From a checkpoint of a small image denoising model.
Model: 48-pixel images, arch unet, widths [96, 96, 192, 384].
Training: soap at rate 0.001, 9800 steps, batches of 256.
Rows from block 10 of a small image denoising model, named by matrix and row number. Each number is 50 + 12 x the weight over its row's rms, rounded and kept within 0 to 99. All counts start at 0.
After each channel's rows are labels from the 100 images, of 14848, where the channel reaches its highest value: "patch colour" is the nearest of a few named colours to the mean colour under the peak; "responds to" is what is common among them. Only what is clearly more common there than usual is listed. The data: dead-leaves pictures: piles of overlapping shapes.
# convs0: first 3x3 conv (model.decb.1.0.convs.0.weight, 96x192x3x3, each kernel summed), inputs 96-191

convs0.85:61 46 61 59 53 25 35 56 57 50 54 56 70 59 35 52 41 57 72 29 57 56 35 35 69 39 45 50 41 52 27 34 64 83 31 45 40 46 59 35 35 61 50 14 44 33 62 40 58 53 34 44 53 48 70 37 59 16 32 67 33 30 56 24 35 43 49 44 37 45 55 41 36 21 31 56 60 36 34 53 49 62 60 67 41 39 45 40 20 49 36 67 68 47 28 38
patch colour: pink; blue
responds to: pastel

convs0.50:56 58 36 53 47 35 57 37 43 50 19 49 39 48 27 43 46 74 48 82 44 24 57 57 65 53 47 28 42 74 47 81 38 73 42 39 64 72 62 51 56 40 65 65 58 53 45 72 45 81 55 48 56 43 59 64 53 40 68 39 59 48 55 38 62 35 56 41 70 53 44 51 50 49 66 49 53 58 37 48 15 66 47 51 47 54 59 30 55 72 29 43 41 49 58 59
patch colour: blue; purple
responds to: vivid

convs0.25:62 46 60 45 50 64 44 72 35 36 60 48 52 43 57 42 53 36 46 56 44 61 45 55 52 44 58 53 57 51 48 00 48 31 51 60 49 71 46 54 41 57 56 29 47 44 56 24 48 45 44 45 52 37 51 00 40 59 31 46 15 54 39 56 46 46 15 52 30 56 46 35 38 53 34 49 68 43 38 53 68 46 54 00 53 48 49 47 51 52 72 41 54 40 53 48
patch colour: grey
responds to: grey

convs0.73:75 45 51 51 49 52 54 38 63 53 37 54 47 39 47 40 45 46 52 49 45 46 62 53 57 58 50 36 45 57 60 46 40 76 50 11 54 50 47 47 45 43 90 53 53 50 36 44 53 54 44 48 57 49 76 58 48 06 63 20 53 37 36 41 57 41 53 48 67 52 51 56 46 46 42 61 62 55 25 49 33 52 40 62 46 46 51 50 49 58 42 55 46 50 50 46
patch colour: grey
responds to: grey

convs0.28:60 14 46 61 40 52 34 45 62 43 47 67 81 55 31 45 69 41 57 34 77 47 39 54 46 38 66 60 44 47 69 45 52 45 31 55 48 34 52 62 51 75 24 31 45 58 52 19 64 52 56 51 38 38 54 51 51 30 55 27 50 57 56 62 59 45 63 52 35 69 36 39 70 55 42 24 53 50 59 74 54 59 60 58 59 53 54 52 32 69 78 53 40 49 37 50
patch colour: pink
responds to: pastel; grey

convs0.88:62 33 52 62 53 58 32 42 42 55 38 56 39 53 52 27 17 58 70 37 33 57 36 50 60 57 27 37 47 39 27 44 64 34 51 45 39 51 50 43 58 60 44 51 40 37 51 45 02 41 40 42 31 51 40 49 49 46 54 48 50 65 44 35 42 36 52 56 07 45 49 47 52 44 51 64 36 46 43 52 43 39 48 25 26 52 41 29 62 34 24 58 56 55 39 47
patch colour: pink
responds to: pastel

convs0.12:55 32 48 46 53 34 56 51 30 33 80 57 39 26 51 79 70 33 50 39 47 40 43 44 54 50 70 51 56 60 35 37 73 31 62 49 37 34 43 26 48 63 45 44 41 56 53 60 50 73 54 54 51 17 51 53 57 52 49 56 49 50 58 41 48 50 43 37 35 75 49 47 43 49 49 34 48 55 46 62 30 43 58 51 60 38 48 38 76 66 63 57 60 48 76 48
patch colour: pink; white
responds to: pastel

convs0.14:35 26 50 30 48 50 51 36 61 59 37 52 48 55 45 35 41 49 37 47 48 55 62 61 56 60 61 54 56 50 62 51 42 59 35 32 56 46 45 47 25 44 38 57 41 36 53 58 74 53 35 56 49 18 31 55 37 41 61 68 68 40 37 48 59 42 59 50 66 37 47 62 42 51 57 54 63 32 43 48 49 56 38 55 36 59 41 54 46 58 53 49 61 60 50 54
patch colour: pink
responds to: pastel; vivid

convs0.66:43 43 47 32 37 32 46 47 40 43 56 67 36 40 48 47 64 42 58 40 54 48 43 51 55 49 52 59 44 72 47 51 40 51 43 40 24 46 33 41 40 63 58 27 50 77 56 58 31 54 49 44 67 59 56 46 62 50 47 70 60 31 52 35 65 65 52 33 54 46 55 45 47 42 53 47 43 28 56 36 32 42 41 54 42 35 36 41 26 57 50 56 64 45 50 58
patch colour: pink
responds to: pastel

convs0.37:24 42 57 63 45 44 65 51 49 74 54 46 42 66 79 44 36 43 60 40 71 49 58 42 42 43 35 45 41 72 61 36 48 43 65 54 73 52 46 62 52 19 42 29 47 41 57 57 52 58 58 52 36 56 21 71 53 45 42 28 64 51 54 57 64 43 62 58 29 21 64 54 46 38 68 52 62 47 42 40 73 60 49 51 33 54 34 46 30 41 62 41 60 46 50 36
patch colour: pink
responds to: pastel

convs0.70:43 37 56 47 33 41 56 43 43 50 32 59 26 56 41 36 53 70 32 55 61 59 51 59 35 58 47 55 62 50 33 64 44 57 47 45 46 50 26 63 44 54 59 39 47 63 32 62 47 46 69 41 49 46 53 26 54 73 47 45 56 60 49 55 70 37 42 67 74 30 62 42 65 62 56 24 43 51 42 35 50 48 67 31 76 57 48 62 56 38 27 52 30 30 15 77
patch colour: pink
responds to: pastel